From a checkpoint of a small CTC image transcriber.
Training: 8200 steps, batches of 128.
Rows from block 4 of a small CTC image transcriber, named by matrix and row number. Rows with one number belong to one neuron. Each number is 50 + 12 x the weight over its row's rms, rounded and kept within 0 to 99. All counts start at 0.
After each neuron's rows are labels from the 100 images, of 14976, where the neuron reaches its highest value: "colour at peak" is the nearest of a few named colours to the mean colour under the peak. Only what is clearly more common there than usual is listed. The data: seven-segment displays showing three digits.
# fc1: MLP up (model.blocks.4.mlp.fc1.weight, 960x320), inputs 192-255
# fc2: MLP down (model.blocks.4.mlp.fc2.weight, 320x960, transposed), outputs 192-255

fc1.198:40 49 55 55 40 35 47 66 65 51 50 47 41 45 60 54 28 22 58 45 48 72 37 57 41 46 28 51 56 67 59 70 68 53 45 42 41 30 58 58 46 43 80 49 53 46 52 54 70 46 81 48 57 40 59 48 60 81 48 51 34 57 60 53
fc2.198:51 51 69 48 58 69 33 46 32 36 44 36 49 46 54 60 44 27 42 32 41 51 45 48 51 47 35 60 55 40 51 54 49 40 46 43 42 61 76 57 81 46 79 57 79 49 59 53 68 43 55 56 48 52 68 41 63 80 39 54 50 67 28 51
colour at peak: green

fc1.513:37 68 38 30 72 39 41 57 58 37 68 45 33 56 45 51 66 66 43 48 52 51 57 15 45 50 34 55 55 59 35 65 62 60 55 58 59 13 55 53 62 36 45 75 40 51 65 60 49 22 40 45 48 62 46 58 59 46 63 29 67 34 50 66
fc2.513:39 46 65 43 59 52 50 51 57 40 57 48 57 41 46 50 28 54 34 46 49 46 52 44 49 40 59 54 60 26 78 66 34 63 41 57 41 38 60 44 56 47 33 46 58 45 63 36 47 44 44 55 54 52 44 73 25 31 53 43 73 45 52 58
colour at peak: blue

fc1.305:55 47 46 21 51 47 53 66 37 55 70 41 64 63 54 28 56 43 43 42 60 58 62 68 35 43 49 49 68 66 40 47 56 43 53 52 71 60 39 49 67 49 59 52 39 48 61 70 63 43 49 28 26 48 39 35 37 44 68 46 57 59 47 48
fc2.305:77 52 58 55 51 22 46 49 40 50 51 61 49 50 54 46 36 50 62 58 61 55 49 64 30 51 40 35 57 29 52 37 67 43 61 45 62 63 24 52 51 45 41 64 33 60 58 44 53 56 48 53 40 51 35 45 50 50 40 56 48 65 49 42
colour at peak: brown

fc1.475:46 45 63 34 57 50 40 46 48 39 62 45 49 63 63 47 52 48 52 56 56 55 70 49 56 65 46 55 75 66 37 49 75 49 59 47 46 33 49 63 41 28 54 64 44 57 57 55 45 45 48 54 32 42 27 39 44 51 59 57 51 59 63 29
fc2.475:45 44 64 44 68 36 44 35 52 58 61 39 60 49 70 50 33 43 63 51 65 49 38 52 63 45 44 61 58 25 56 43 42 56 43 59 37 54 41 53 50 42 38 50 67 53 47 48 61 48 61 63 49 31 47 39 33 47 38 46 76 55 43 43
colour at peak: grey

fc1.115:55 71 39 45 56 41 48 42 62 40 63 37 51 73 53 45 59 38 57 30 59 68 42 30 52 43 50 50 43 65 27 52 51 60 70 56 51 45 40 58 50 41 63 43 64 38 45 43 50 50 54 43 51 30 54 53 45 63 62 46 63 41 61 26
fc2.115:66 55 52 52 68 49 69 43 62 72 46 53 68 38 42 47 36 55 37 56 54 45 51 35 40 48 55 42 80 37 78 34 67 45 44 33 55 33 37 30 41 51 28 44 57 28 53 42 44 54 51 52 47 68 26 48 37 36 65 42 66 35 49 51
colour at peak: brown

fc1.382:32 62 49 54 44 59 44 37 51 36 56 54 40 38 46 60 48 53 70 65 36 47 29 39 46 64 41 57 55 55 50 72 42 47 61 55 46 41 62 53 51 48 47 59 63 24 44 25 77 36 46 43 45 51 39 48 55 56 42 63 45 64 57 56
fc2.382:20 60 54 41 39 64 52 57 59 31 66 43 43 55 60 32 46 44 41 34 56 59 56 57 59 49 39 57 40 55 41 45 51 46 47 55 46 73 49 54 54 55 45 53 75 45 46 58 75 35 47 41 33 42 56 31 53 50 63 54 58 69 54 30
colour at peak: blue

fc1.750:66 30 57 44 44 51 59 66 35 70 50 53 62 51 75 27 59 30 44 30 66 52 56 67 28 18 53 39 60 47 70 40 43 47 82 33 47 56 25 31 63 51 44 40 42 59 61 76 40 60 51 52 37 51 32 51 30 45 51 47 57 59 46 33
fc2.750:76 35 36 54 54 28 67 59 40 47 44 53 58 44 71 49 57 61 56 60 37 44 43 48 46 58 54 24 47 43 55 57 51 44 67 50 53 41 38 50 48 77 33 50 23 55 36 74 33 36 53 48 51 53 39 33 36 23 54 53 30 65 14 43
colour at peak: black

fc1.361:44 24 37 15 38 57 45 59 47 34 69 44 49 61 62 35 32 65 46 53 54 37 60 66 62 43 67 41 66 48 45 47 59 64 84 58 58 52 51 52 51 44 50 41 58 39 37 51 43 60 49 47 46 47 68 56 58 43 59 41 53 54 55 60
fc2.361:41 68 50 58 55 58 67 44 50 27 60 29 39 34 44 36 75 48 53 39 45 29 47 61 42 43 61 44 29 60 49 56 37 39 40 50 67 61 58 35 61 70 40 61 50 67 42 64 29 39 25 54 32 46 38 50 51 51 43 44 68 54 49 42
colour at peak: green

fc1.623:33 38 19 49 48 48 55 52 46 28 50 39 38 45 48 50 34 68 48 69 70 38 42 46 65 53 52 35 67 75 62 47 44 69 64 56 60 69 58 56 54 61 63 39 52 53 33 35 51 52 44 62 39 48 52 23 44 56 38 66 34 49 43 42
fc2.623:55 38 52 43 65 39 34 43 52 46 50 62 63 50 62 50 62 47 41 56 51 41 59 60 47 31 30 44 59 37 67 41 61 46 49 52 35 30 55 42 49 40 40 70 48 39 65 50 73 63 48 63 39 34 41 70 64 70 39 31 72 43 41 72
colour at peak: blue

fc1.64:48 33 74 52 20 44 40 62 35 54 48 46 41 55 51 48 28 35 32 59 43 68 51 37 44 50 62 36 51 54 42 76 39 52 73 45 34 39 52 56 61 54 67 48 39 55 59 46 51 46 73 44 56 51 46 60 57 61 38 70 37 65 53 38
fc2.64:49 41 37 66 26 58 41 59 36 24 38 67 55 70 66 56 27 53 33 51 34 49 77 26 52 37 52 56 47 58 45 57 35 53 49 44 47 55 57 57 55 72 51 50 46 55 49 64 27 40 56 49 66 63 42 49 49 35 55 57 47 64 44 38
colour at peak: grey

fc1.594:49 57 52 58 51 50 53 66 38 32 39 57 46 33 48 55 56 55 33 40 59 39 37 35 55 36 30 69 53 61 42 45 39 49 64 44 48 41 48 30 76 42 74 71 64 43 61 64 61 32 56 69 60 41 45 40 72 72 44 43 31 36 54 59
fc2.594:46 25 50 46 49 47 44 50 63 40 39 69 56 43 54 32 22 46 28 51 42 53 52 46 50 34 44 47 50 40 62 65 58 49 65 46 46 30 38 58 47 61 36 57 07 35 56 48 51 54 46 46 36 48 38 66 35 33 65 38 35 32 32 40
colour at peak: green

fc1.540:28 60 57 53 26 44 47 49 62 36 55 47 33 37 57 49 38 48 53 65 49 68 49 39 48 53 44 60 47 65 45 61 37 58 56 42 47 45 27 46 60 58 51 53 54 37 38 30 73 39 52 55 51 49 36 25 37 54 55 51 31 62 63 40
fc2.540:44 72 36 45 44 70 33 47 59 34 53 24 61 62 34 42 53 43 30 44 51 53 45 57 61 51 47 56 64 42 55 46 51 46 37 55 69 52 69 61 51 49 55 51 52 51 70 25 47 49 57 62 34 73 65 60 55 58 48 49 70 51 71 42
colour at peak: grey

fc1.512:35 46 58 30 33 40 53 56 28 36 70 36 35 41 58 38 56 56 29 50 66 56 39 51 49 50 29 55 71 68 40 64 47 45 40 31 51 52 45 78 53 44 58 58 47 52 71 51 72 30 62 45 23 48 44 40 49 62 45 42 58 56 71 50
fc2.512:62 52 45 26 66 42 48 63 53 57 65 47 48 53 58 51 46 39 56 62 47 31 54 33 43 28 60 28 59 39 69 40 58 50 56 30 53 36 43 46 56 39 46 45 64 65 56 45 50 65 46 58 38 54 49 65 47 57 66 40 78 51 45 71
colour at peak: grey

fc1.26:26 52 50 29 53 60 42 56 28 25 75 42 46 43 45 28 57 74 59 54 39 48 51 63 53 61 37 51 90 58 40 63 44 39 57 56 56 44 58 47 43 29 56 64 60 47 60 46 64 56 54 50 39 41 35 51 69 52 56 59 55 51 64 51
fc2.26:36 24 55 44 41 41 46 35 40 48 48 71 55 57 60 47 26 36 59 72 54 59 29 56 70 57 65 48 34 27 38 54 36 60 70 47 35 53 44 51 55 53 47 52 53 59 39 56 44 47 61 73 63 30 51 30 17 45 43 76 44 68 32 32
colour at peak: pink

fc1.459:69 64 47 54 40 26 35 73 58 55 49 53 35 56 40 54 58 31 53 34 53 58 55 53 46 42 49 61 64 47 43 50 64 36 59 43 63 60 35 61 45 41 54 54 41 59 58 53 55 53 53 38 40 41 64 43 43 51 64 54 54 64 61 55
fc2.459:71 72 56 58 51 42 44 55 57 61 43 25 33 55 35 61 63 40 66 38 70 45 51 61 45 62 41 43 72 61 62 30 83 24 30 47 66 64 56 56 61 39 41 49 58 69 67 26 45 54 48 58 41 66 52 45 74 57 34 56 61 57 63 68
colour at peak: brown

fc1.29:51 38 49 54 39 21 47 40 65 59 73 59 51 54 50 24 43 61 40 56 48 50 53 64 28 50 59 55 59 65 49 71 53 47 56 47 61 58 21 41 42 63 72 54 54 30 43 43 56 63 47 36 47 32 62 49 43 63 54 60 73 55 75 62
fc2.29:43 69 42 60 61 41 73 40 49 36 53 54 64 28 29 47 55 48 51 60 56 35 40 60 48 54 45 39 55 45 58 62 36 61 39 70 66 30 50 36 57 59 29 56 58 47 53 35 59 57 37 48 50 51 34 67 48 34 52 25 70 43 63 68
colour at peak: orange

fc1.150:35 47 50 58 32 46 68 61 70 53 59 35 28 56 35 32 50 61 38 51 35 65 25 71 45 41 56 73 47 41 61 63 51 60 60 47 56 42 34 59 47 38 56 41 60 33 47 52 68 61 55 32 55 46 40 57 52 63 52 42 77 42 66 57
fc2.150:25 61 41 32 67 78 57 44 52 40 58 43 57 55 23 55 65 38 42 41 56 48 66 52 57 37 57 54 53 34 61 47 23 57 27 49 59 48 65 41 58 31 29 61 75 39 56 43 45 49 29 45 39 44 58 58 39 35 62 54 68 28 52 63
colour at peak: orange; green

fc1.5:36 62 50 28 40 58 62 47 49 33 56 56 47 34 31 42 26 66 23 47 68 55 42 33 59 55 45 66 63 36 59 61 31 72 59 49 71 30 41 45 68 20 52 61 59 44 54 46 60 65 53 53 42 53 47 24 42 61 54 60 32 44 63 54
fc2.5:55 48 68 51 63 52 41 42 66 59 42 80 53 59 52 63 32 50 46 56 35 36 36 29 63 39 61 48 62 32 54 41 62 48 24 51 36 51 51 53 48 58 32 45 30 41 47 45 35 56 31 84 41 51 38 43 42 49 63 30 63 52 32 40
colour at peak: red; green

fc1.349:70 25 62 57 42 54 45 61 36 52 43 39 52 47 71 40 55 44 45 50 51 43 64 60 51 24 46 51 59 64 56 44 44 42 91 31 43 60 41 32 56 52 54 70 38 39 62 79 54 44 63 41 59 32 50 55 58 46 43 53 40 54 69 34
fc2.349:54 38 33 70 47 28 63 47 56 55 57 65 38 45 54 50 62 45 65 71 63 53 44 61 59 69 52 36 36 31 41 53 66 35 61 53 63 63 24 58 50 74 32 53 25 57 31 58 42 51 48 53 61 40 48 22 35 38 45 56 39 44 26 40
colour at peak: grey

fc1.505:40 43 48 53 45 45 48 58 53 43 55 46 33 64 55 38 38 45 23 46 41 53 43 27 48 37 60 38 52 57 29 71 50 63 57 64 59 43 44 59 57 75 72 41 40 44 60 42 40 53 39 56 56 54 55 57 57 61 62 56 46 47 56 55
fc2.505:44 42 37 53 44 56 52 61 65 36 59 61 48 61 34 48 35 47 43 55 43 55 39 38 51 53 56 44 51 51 61 64 58 50 55 68 49 29 53 58 39 24 43 64 39 34 47 48 32 59 58 31 45 44 55 81 52 17 65 50 46 21 62 59
colour at peak: grey

fc1.296:47 45 44 37 51 35 55 40 47 49 66 67 58 52 50 16 41 84 39 56 46 55 34 58 44 60 53 52 61 31 39 52 57 46 60 60 50 54 31 49 46 62 62 36 45 42 62 60 41 59 48 57 49 31 56 65 40 76 37 64 78 44 65 58
fc2.296:47 59 40 43 69 33 60 39 49 54 55 70 66 44 33 63 39 50 66 64 59 45 44 60 46 58 45 44 67 29 55 47 61 52 43 68 54 20 37 35 56 45 45 44 49 30 47 28 59 60 38 56 58 40 35 51 44 37 65 43 63 34 48 76
colour at peak: orange; green

fc1.241:52 57 45 54 55 44 44 44 61 34 61 58 38 52 43 48 56 28 48 33 51 48 45 17 46 20 61 62 47 50 39 46 69 50 49 40 58 42 41 57 43 32 68 35 50 40 48 41 58 47 55 40 43 57 50 25 44 54 78 27 58 47 46 48
fc2.241:62 64 62 39 69 51 36 58 70 60 48 40 45 18 57 66 50 52 68 45 37 33 45 48 50 53 30 43 35 52 69 54 64 56 46 62 53 42 52 52 58 30 41 55 54 57 59 38 61 58 48 62 43 67 65 67 61 57 53 53 60 54 47 59
colour at peak: brown

fc1.226:65 44 56 49 65 39 26 61 52 56 47 26 48 57 57 55 66 44 34 28 53 50 38 23 34 39 44 50 54 59 50 42 63 54 55 42 41 49 32 54 48 33 57 41 41 42 66 47 52 27 43 63 42 60 30 30 50 50 68 41 70 37 41 38
fc2.226:55 56 64 34 71 62 56 58 51 51 57 36 50 42 44 49 46 52 48 55 54 49 51 50 52 44 50 63 55 40 79 36 48 74 40 55 43 56 51 44 49 27 20 55 66 51 62 33 45 47 36 62 40 46 43 59 41 37 41 64 63 32 47 62
colour at peak: brown

fc1.152:46 35 51 49 22 47 54 55 48 58 40 59 44 39 54 36 50 47 36 63 46 76 42 57 46 62 58 43 52 44 36 50 46 36 61 34 44 44 42 43 58 64 46 39 33 57 71 54 51 26 64 44 41 42 44 46 29 62 20 62 29 56 48 39
fc2.152:44 35 34 66 36 39 51 57 46 60 34 77 47 50 40 47 33 48 48 61 57 70 66 51 54 49 71 66 67 53 39 50 44 52 49 43 59 71 43 47 51 63 59 40 50 41 44 48 44 35 58 46 67 59 50 28 42 37 50 57 26 65 51 40
colour at peak: brown

fc1.506:42 22 53 52 42 36 47 47 40 61 40 67 45 44 58 32 52 31 50 50 32 50 59 63 41 43 40 67 46 38 33 58 43 67 58 44 44 44 25 44 59 62 68 58 32 36 62 40 62 65 54 47 51 28 47 49 50 58 63 42 51 48 52 29
fc2.506:38 48 44 84 41 56 57 59 42 39 41 63 39 33 45 51 64 38 54 63 27 62 67 62 44 49 52 40 30 56 46 43 35 60 37 65 55 73 47 60 50 66 55 56 42 59 35 42 77 51 65 32 42 36 51 35 60 45 32 21 42 49 43 33
colour at peak: brown

fc1.680:33 53 55 36 56 59 37 42 55 34 67 48 38 54 43 61 44 44 51 43 46 62 53 34 65 44 50 49 38 32 45 51 71 70 44 37 55 51 52 80 47 47 54 61 47 59 53 61 59 38 43 25 31 40 77 48 36 50 37 37 49 46 41 50
fc2.680:49 60 31 41 72 65 42 37 27 46 40 75 67 53 54 51 51 46 66 34 39 33 59 48 53 50 51 29 42 42 33 34 67 31 54 50 50 42 59 48 47 63 64 53 31 59 51 68 37 51 30 56 40 53 54 57 62 61 48 52 34 44 32 64
colour at peak: brown

fc1.8:52 36 57 50 45 48 44 45 37 44 50 57 39 48 51 33 40 33 29 46 47 58 47 32 49 23 62 45 40 72 43 53 59 54 70 43 44 31 40 56 51 50 73 34 44 40 60 50 52 53 63 54 45 69 42 47 39 62 69 47 29 59 50 38
fc2.8:39 52 50 51 76 68 48 58 62 68 60 50 42 57 40 62 56 46 49 61 40 51 33 42 68 38 48 49 51 28 60 34 58 48 38 47 51 48 49 46 37 44 25 60 52 40 42 57 56 57 37 46 47 58 54 59 35 34 61 53 52 19 35 46
colour at peak: grey

fc1.722:29 37 49 26 52 50 51 51 52 14 69 36 29 59 45 39 34 68 46 56 36 53 40 37 57 45 64 57 70 42 53 67 34 75 72 61 48 41 33 63 66 35 50 47 38 57 35 39 59 54 51 54 35 47 26 40 47 66 41 74 41 54 41 41
fc2.722:47 50 68 38 60 47 53 42 47 46 58 45 65 40 52 42 53 62 40 50 40 34 70 48 40 35 63 40 60 40 73 52 28 64 23 54 48 45 66 43 52 53 33 55 81 40 55 52 67 48 42 42 28 39 26 57 54 55 50 26 69 59 54 69
colour at peak: red

fc1.564:47 57 48 41 61 39 39 57 49 51 58 44 35 46 62 55 64 49 42 49 47 64 77 52 57 33 55 49 54 65 31 41 62 54 63 31 49 51 38 69 44 40 53 46 53 33 76 53 47 32 40 34 27 55 63 35 38 46 64 48 45 53 55 46
fc2.564:45 49 78 33 50 44 57 61 53 44 60 59 39 40 42 55 51 52 54 59 40 31 51 48 36 45 41 48 38 45 55 47 52 71 59 64 47 59 48 35 56 18 33 55 72 46 52 37 54 44 32 30 32 24 55 73 61 60 43 66 80 37 68 63
colour at peak: brown

fc1.727:45 46 54 50 45 57 27 34 51 56 38 38 61 53 39 50 19 53 57 35 48 61 52 66 46 62 45 42 63 51 69 51 67 50 38 47 47 22 39 63 42 35 50 31 70 45 39 38 50 49 53 53 32 53 51 34 40 56 43 79 35 64 47 40
fc2.727:50 47 56 30 34 46 22 63 39 50 37 80 53 31 41 75 20 51 56 60 38 59 54 67 56 58 38 64 57 36 48 51 44 72 46 65 43 48 42 60 64 41 47 44 56 33 52 27 54 62 48 44 65 40 74 51 44 62 48 65 34 57 45 72
colour at peak: grey

fc1.77:32 52 25 52 50 61 33 40 35 58 43 64 65 60 28 48 52 27 55 45 58 57 59 79 50 41 57 45 63 58 36 53 52 47 62 41 59 45 45 44 53 50 55 70 35 37 49 43 43 58 48 58 50 41 39 52 53 49 70 60 42 48 52 44
fc2.77:73 71 40 46 51 48 69 56 58 52 66 34 42 57 54 56 47 70 43 71 47 42 41 28 32 57 43 41 40 62 59 54 55 56 11 58 48 36 55 55 39 58 47 34 53 68 49 53 44 63 46 36 56 64 47 46 56 42 41 34 54 60 41 62
colour at peak: black

fc1.489:54 48 68 48 47 45 31 49 63 37 36 51 55 38 65 53 25 34 56 39 55 44 50 45 61 44 47 60 57 46 58 50 61 74 47 49 48 65 54 47 61 46 56 41 69 51 53 29 54 38 52 64 41 51 50 23 45 71 51 64 38 69 57 42
fc2.489:65 42 54 55 58 35 40 48 42 62 55 37 65 55 62 45 45 54 52 56 57 50 51 44 61 41 56 45 57 43 55 44 50 52 61 68 33 44 60 67 36 37 42 54 66 35 60 54 65 41 64 47 53 51 33 52 45 58 41 45 74 66 51 55
colour at peak: orange

fc1.519:32 53 58 25 61 67 37 55 41 31 72 37 50 63 66 42 52 64 49 47 43 58 56 58 46 48 48 59 70 42 49 61 50 53 61 36 46 37 60 42 43 08 65 54 66 46 66 63 51 50 41 57 45 37 33 53 62 74 52 68 69 52 68 54
fc2.519:40 47 73 47 57 41 58 41 54 59 64 54 47 48 55 52 36 45 75 71 54 44 31 63 53 60 57 55 39 32 48 46 34 57 51 63 46 69 45 50 62 49 33 45 87 56 34 52 60 47 34 55 58 33 37 30 30 49 43 61 76 76 46 42
colour at peak: pink

fc1.225:54 47 50 53 53 40 47 48 39 42 52 52 44 44 41 45 57 51 49 54 43 45 52 33 46 36 51 60 71 72 44 55 41 62 71 52 62 43 39 37 75 33 69 71 47 49 47 37 66 41 54 58 45 50 22 40 66 64 51 49 43 49 67 47
fc2.225:39 26 47 62 39 54 39 56 59 37 37 56 54 60 44 51 12 44 18 58 42 59 44 48 51 26 51 46 47 26 69 68 45 58 35 39 54 43 46 50 47 70 31 61 39 38 62 55 56 47 50 48 47 45 60 56 50 29 46 52 37 49 34 42
colour at peak: grey